A small waveform VQ-VAE, trained from scratch: encoder arch transformer.
Rows from block 10 of the decoder, named by matrix and row number. Rows with one number belong to one channel. Each number is 500 + 40 x the weight over its row's rms, rounded and kept within 0 to 999. All counts start at 0. Numbers have three digits each. After the name is the row's rms in percent of the matrix's.
# convs0: first width-7 conv, dilation 9 (decoder.decb.2.2.convs.0.weight, 64x64x7), inputs 22-43, a 7 kernel for each
# convs1: second width-7 conv (decoder.decb.2.2.convs.1.weight, 64x64x7, transposed), outputs 22-43, a 7 kernel for each
convs0.0 082:540456475417406431458522412513488519528534509489505450497519484530522500468498495476504505499467479477477516508474448509441477485507563505506518558601453480460501435530490542452526492483489518508509506533500487591552540489499500427531473519505518511513598663565391512480472451478431461500503475508535496528493482456444471497497538488472477526523507538479467455493444479487518534449420443462465470469528528532455525465532572514582522538482463500479503482501457484
convs0.1 129:496491516486495457531504473484455477464494515519551543476494478480451496498472420516517488499516504494543445519523507498479502478501462515513501531414467467481439459553510368571489543453531510518506450507485439525553535536545513515496497544505528487529570487611577555536541533547532535539523527519509513521534519504533544544515493505475555568530555560500504469479504507527529535549564569543556540547531524501474537507487508483540481526484509574542515522534544495
convs0.2 142:525488493526520507500487483478467501482493538532504470502539583457453486504465449504478476510481481509488476438489394514507527464493464490453492459407381471435556410447518532551517496398500437439507505465452516537490532531528564562526516515527542517507550593483660652471567532525521511583558555473487505516528512507485510490476518470500503498520494507521520515501513525526527484546537536528536528523477505478480535493482498535517530529478516479469478484519491484
convs0.3 164:540565482469515460490582567502457528536509511427450398447527481449425449469460474468484510435476475529523492421546461489438478503509464398437428438465535548462501561543466486494448548459524459443504469498480454502490505513537561552510525499486500536513514531514526539597572516506540506497502479494496525520530524534476469473460533496453526488539524546509492460447479468457493471501511494489513519518464464437474484487469522535483507466553527436446496478550422533
convs0.4 117:567559538536533449530517513485496486491496546486491512495502495522479501522484454496515527526504513457534447528499500498504514438506473509493537511471504466496478454511561461547498493420552500512519469515480461566555628548583466485548484543516507461519604554578591603459448531548548538551541529495510500521523490475511516526529523507514518535503548559544485504517539492522550536531505535527516532529510538498432522441443561466554517511421501491509523521502536507
convs0.5 069:507501549536548521524523497495491513472476472472538484474475494434476556508489486470516508492484477532516543527520552485435515523506439493542487524491478469483461538503430578483456537541496481583500534509494486499462486471479505480521533481483486510521388429480528547558584516487542500521477488489476465487529507532515478507503504474465558542559533519515521539541517485514487532482514528504511518470509483461536481468516532544492518564516503499501501510550419485
convs0.6 199:570540524483625521466470529484516588511491534471476590490498450451500481533459483531503488486487440532461501514450514510442518490522515426500522521515487475475491482488484506468435543522413525468461506458420550481493444548524486565501491475456482483476495465601593481505536505505471421436451416459478447470508484540450507490461506476499430468483495503530529498466486457431493465480490512474489479463498485465470442470494561437552468438538505469455481430431470560
convs0.7 053:495465505522551547487506524465492504457529553516531484514533496458541544487520459565558491484475513500475527521542540571572553500437519438446495485513513518506532483519462471539495448446525538544526529534496473485459491532488518469488563535516547540491366429513602485451570474494540496502480485460490508482479509534462475538528497474532547536508503486487509573557537583489552491469529498515485538547470460488470503470525529566510525544561555527448538511520545548
convs0.8 055:482547490416466434491541516476462504470491524485468490458489489534508510485468509455469510443509504501482537533523511539476462553503535526569546566477481518472485463530479521477417475553490604577527492498539461575565537454475442387525522522485460531481490379602577530488456489488492497474436478472545514480532493519528491467480473489475511532573507515496504499530496464529458517450501509509468483469526513529529462491527535535518536471522472541490532445516480493
convs0.9 089:516513506463450528505470491500494494475527461518492524521503493541507529526520544540463457428488502512558551463499509506483534590473514539536524530426444574425573510555504472476442472507531547562493477455527423502514485407468487342491457487463469492499431471483539540507543514489470506505465489521531499513483498466535491509469511471491531503499493501503496527506492477499509499502490482504489519489538513512506481514547481490578574619527566535540472540567481489
convs0.10 047:523434471487561497537515543548485547515493551487462558506507508474544512469493520535546566505522573491552539515519574516489521497546525554503527549507539547463554490489450528465542496476461485502534530496504566478479485488492466530532532474498497462543453491560401491590448461512485529523541496508522527470535449467524477492510481496460512534481525541489541538495529515511476478553531493518527459535444441477507553504517580546553517553488486552520529467449483479
convs0.11 052:435449443490498477442455458471528459486464530450503452532507509503535473533483522489512511507469511537520578541529544488480544544563508507524584528508498504436534469479562536512491540489471504507482521537523559506451518470443507403477539521503545482509443608394544507472433502536497528530529534516530530515473453510522510465494512493553548549537486546518540485503549525551536579467529457510467533454527544464537541497530512500539495527540511472507500553525511470
convs0.12 090:484464509514464477510537486508475521459493535510500467497476505506456501488518457427519483509497509477445511433534469519484444484561458534455428467535489557437567479421564493494477511532487474507497483482460524595470577544520477485546511498474540499464599593602527556671525513514533522540504514501499495492488470463471479467502492497537510464478459504486505526547542498521489506501488514488502536506482511485500519503466534471467476538474463498473468495407486511
convs0.13 054:516467496489491507463470483497543544466508485450482475464402424467505539524464508473493493458551530550516552488524520477461533533487509515529552491504525508524470521517504543534450517538501531509487486527519499549529528523477478421523538509532467515491404386468624448448503506488491518505469507518526484532530538453546507468453462507499532498535534526510511486501500525554474558526489503458539514494487517476491519518508504532570578565518511527513473538546456482
convs0.14 175:535471530478521469429475487502539481494528499525465472503495498492520530470467490433530573489468451490489529524465460473432491494416451425530494507517490548508451409466455452485594523535496509481451494516497478491465471408517443448470444487507414423508480467545506507519524465465465451509481540500530467493529493477448505474498500434479456435464491482540528457463404466431482463469458450484503501491458514480501420430501518469520510474529556481491454491467464497
convs0.15 057:477488487472565527491488522515492486520482529445512472498534557506568511534533487559490525565476481541523494489515518537492587504500499560512544542482452500433507472495542532528522496442454476471538508489496528492425438550479527521484551483540484531538479499592652535553465535488470489554550530540464505471539530485529522457513546467492483488509512517480494491511506522525502485504530488509502497488509469507513481517503504512498461506566562517499542504494503466
convs0.16 063:539531489525541559530561495528489516497511541553509510507537538487440453491560599455461490513520518506497466552497542487543511445481502498543529504605515540518532485493472528525481488517553522533535503528489520512609546517466498494527535528544531486465540457480575501544434523509548511527518514527544534507474491490521514498501509516537493466518463472484472550536509502502473517466533537493485534493555569551529469505455491518501477467488462514500498497511525461
convs0.17 097:488503523504520511522492504500498519447485514533527522502470453466484476518495519491482459465460518488497460460509505519553478572510485531517516532503507540442514411528515519493486475507559531574501501521600473520580565491549495479488478495496478478494470610502584502477525484463542504497468481533526511500522505534506468480497512518511509495485519517495523524509525488509484531501519519502527511493558540545496457482479468516527504531452499491483508519559508544
convs0.18 113:456456519492522451453491476421491492456499457505536509403464520497544498462528452493504540519509512493453494464476497460482452471445476473448516437581518522523589436519507503498503479514526471508501471474499494508518538498517458473516516496491515447521613606513539614531626512496488491509499505484473491508516529498515513483514482519460485487473496456489476514503500484472505477516504505508509503477470494494495512440508524545472480540452543486410463519495525410
convs0.19 057:547620597543635583553528470495545499535530498542500532542529535506501493526491506509565515521552513517524501566550516510478485440501477488524502458472520502530455500519505526512512533463471477541436450491517470567564502508491523466478491467464461487455583461500581528616684504523526535562529551541517480535549495473488483540481546466475562498521547518545538472507486460447512512471549485485491483506522481487516449443493541527524535517512518483545533523558526487
convs0.20 099:497526594541540567549523509518510456469557488538552533507507478501535486497507433503508523496493520485504486506483500485541491549514551511532523540495539508515482468538483533507527485515524448504521516465551525472567558536559555495492470479477505475475573585495634541489546520475481508523513522523522519530528523497482473492481466515508510490491516510517500535525547501548484566511496500537500530511514481528489476452483477523492506524449500485494492563529529530
convs1.0 035:519525523535529534535499497510493510508502508502514503502513503487488502485499504492497478496493498502496584554548582544572534526562461587565530602494504517478495500501430453479432499474483496496492500492496499524518542526517517503458448492434466468452406431477443484425424508496493509495492481499507493505499489498460462484505555522507412411428447468435418511518484495490494515430459443454477451474508505490478450466480390422474414480439437529554481570547521566
convs1.1 070:516513513506504493494537518478502491506508505517486482481490488515507463486479490491503495453468467477480414516602486519451431439405599546568473481567521408479451516527584503405504482509522477492518496503495490520549532508511522518539514448494482524522613551481553534576598468498533500519497489495498536523524520520497489522518528473476482518621567597534520489475496499496497499499465493517522492496464495503495500532523609535429522501537551380400558499531456455
convs1.2 085:495502482514491519520497471514543487487528494474503497511469496501479515522488479511491485501514488486498490520446376541474410477600434470454631474511447555608499496580493458532596443507561503519487466517500475512504518496543490513495465524540497480517506488577667517571622492505487434515485460506523495493515532509481508464473471514465494561490445538534471507508490507480516501494521492509468533504537511539486555478506496457572645465511596499559457416489541454
convs1.3 326:475484474482498476492440438469478466595533486453437509449521543515482475518457561564503470453487459530559510465410481419367464511522537470539410458475503511501509569510510518537507491549538531532522544551442491465464464491488488484452463487488480601528496509526512537541512513491478497479465486475502511484535468444530497534507483509532482483530509523500475520538523486510469477534531553523520520518506530447535512469421493487537523526611549519552557508561425450
convs1.4 102:507512504505481482495563507479482454517512516498487460462469472519498485483475493493513491470470462483485441520554490526415416374512554592542469520574476425459422535535587482429471419545545463502523510527487488514513519496523499498549480456475473541528580501480542525621615460497520489525470462481499514529539520519482514524508507481479462538594560632545518491497492511489494506487506501530516515520492480488498545528514564504481505493561556359471532548574459465
convs1.5 015:513496497500513495489477484519504536516508486472489497480508488490484518506519518508487486513505510506508575500435452391508507574583520512513406467441460500500512485468460501613533611517528491482474478465479479507492475504506542510478494523521522522513416522544564658506502503508489478443488488518523485505502492501534521540492561504529519538490498534510524500500497490476468485515530539499541475508518530493513449532525435487573526640522513542547470472460432483
convs1.6 229:506520444472500446469499476506501495488471488453524565462486497483463513524493495484491472497507501503492473495509495461492496532634460410579506505491451458529516494477489489528464501505479499502513489441474527451453490499459463480495439525551510519499476502508488490495512510534550508480521532498522462453508478511465545628437487499537466498555472452479535553547442488564510482511598526411539532518509495467528507537520424462576472435483515524593473426530508516
convs1.7 010:487484461481476487470497488493513496479521447448440453457437470493487484496490479495468490489487479447484395415356384456504451559558557548519608424459447458462442363478593548591619527469508468476473475479493480466490465490512513546503500536518511440523495536560579547520569477491492481488491479511516516509523531514496488501527505554480454532544581581685572543520517494500499477556547559563514550461530543522484514479515488495510545492482506542543541488515599441
convs1.8 017:500492504510502506480514476498499518539501492504490521455506517502480481504487513495537522511533524523516516533527530450497527499432489446532494421478491451481495480467504370414449569597461480488496483455474481525564566540499510542479487475500493491502505513542470555479437489497494487479486510495519527488515465492516420510474517560475511488577463486516507502496470505515505499461388434410517486414494589516526473442544496447492464513515457485498524450541428448
convs1.9 058:529518525511498464455543505522493511523522532532491474465518539526497492471479507516518507509497496507515507543480475450487507470456530566561422365506485503491500492504550469531518549523500451484466489478493476539565515488504555566505478507498506535543474435486490556514484486515473493483504501458490508524527473467536499504495517513475495493483498527546505481479519534503458465480453491510530476443468537520527494512548531422500473569560512436479496540527440411
convs1.10 008:487492489483488488495492465477536485459531497458482516467477456486480481494475480482467451448485448454458492445492465470504428417508454317473480503487515472552492461491501553511534495478601499482504477485475462517480513551507509500500489486553506482499525546526533524495552508491521481499504466524541531510545531531504486503483482491520609542605552541528577490527498474509507500468536494389477486543469484485489498494446488487485499471466506432535504325534509501
convs1.11 007:501506489499479494512513506520527534530521490479495488501515494501507514517526526521515518532546549543530512492440394442476482497493439492387386432465471513515511507496487489520561549493479480475473469474476470554545539527547576575485469532527539543503518505515627585573595462449446440461441429514512493496483493508555533453505500478491562531441491534515515463479487479455448459469487451485467423449492512550505524521510498505499570566534528522539467490453417460
convs1.12 062:463455483475464494516485445494484486532468488478471484495502474492468500500500542478506489504507500514491526545482492564462521469537533450425421693430408479508437561421487435529503481604507503526486495500458510499500484495498441423488484505516498528463478474598607440471362518532474492526461494482526507509496442493523493533479520488543542572547510527388484485520497498474548580504496534497486509544518570478543517501457485425570540464533391500532505488493432557
convs1.13 012:496491494495501493481430478535531547517482470470476495472507522486490497498497501500489493511529509515512498474423429418522548565489513492514436366438470498493497439465481491620571631504388486462463466456490486494518488509494532568471485522524509496518494518548542535464464488482480463466497499539532518513514496517526511517521516522473565550525540508558519507492499488503479475511510515496551479392479504484466475484548478495515514518484463572542492466515471456
convs1.14 356:541534527557538525545546463536472514519511478431510583486499484489412514507513517500504462487519515522493461445497577510501513463529459487524460520534546507473529564499474442546459554531521515542526540450461494516521532522476482492464425464439430471428527551513476495520519429466492551503479501529590512477503500505478397525503508453509523497531490463457506496552473474543520520483497519433547480528461575450445487518491537517581474516525517488575495499568503532
convs1.15 015:485485463473480483498509476529568475417515470439481504472473468496490494500489484496476472495500486475494452414433418484510454480563430370460504518471509504566474426471544589546519423360543484479497483501500472468442492524506493481505497536565499483498521552543573519496540478471488450474479456510516494498520519507505489493479478476511518490564528523489498497523482470495499490503571474408469443513470488485476502504451499506510518482457506479547441353510523491
convs1.16 024:508509508510505508506506508502502507508508510512514508510515512523528526525528527526551563560556553548549505490530507511519491494488497524492497493511521508507507506510529543530541550535535491488491491490494493499496492482482486488498517497481498496501438441370383386384405485480489483494491483477474471472469466470496501496501517516512401385363361391401406506508514519508506505479480480495496481483510501513504499494494475487453457472463475516491520540513488498
convs1.17 064:489501491504483499489523534530501545540503514523520489527532534522527520501530526510525534534516530530513455463426438442488536454463461617348424405541528558505564512506566558557534581533418451458460500471496516480478462447481484510521517527503534516504478462476503522477426493478472488490492513466457466495461455479501522480504501523468443454398482477506457501494520529479481500491483475521487475432518484526501497463537504498486485533497434495482485564449465500
convs1.18 333:508506477470479473473471443453503521493501529475466527564458445486458455494518452441503480446466515447427601533528535536488407492550569481473558519475496469500502486517449442472493479471507459476484500457498522522488481502516475447479487491511539486518468498514505500505514534515546540552543516522563558514482546549490454524553530509520459481544551532554531495553514443429565576477495543496443518541559559512453478511505446449490501478476497521540552487453525520
convs1.19 012:500471482474492487485497490510503495501492496497500503473509486509506517509491513497481488489499455481457554563544551569541562577495539537674535596465496486498429522480500450536521501492456502492490490499493494459484464469441484484437484475495422478447375425411420387423420525534543547555517537498509487493513500520536469543515566502510455446471463518448486546523522527547524534543491533519582491525500554509524485511534423430467446409441427572549530532662490603
convs1.20 039:477482471489462485478533526523504527523480520534522494522524526552548543509550535487520527524507520517500442468451446450483538433412461586371475505539525535510537499474590554576563574538418452461463499475501536447463426416464458492527522522500527509488511452455480510444379518519517517524522542453448453482458453491523526509523511537497481488446505506523512493493533546486499505519501510546513508461479478498488499445517546489481478530456301469458474525459485539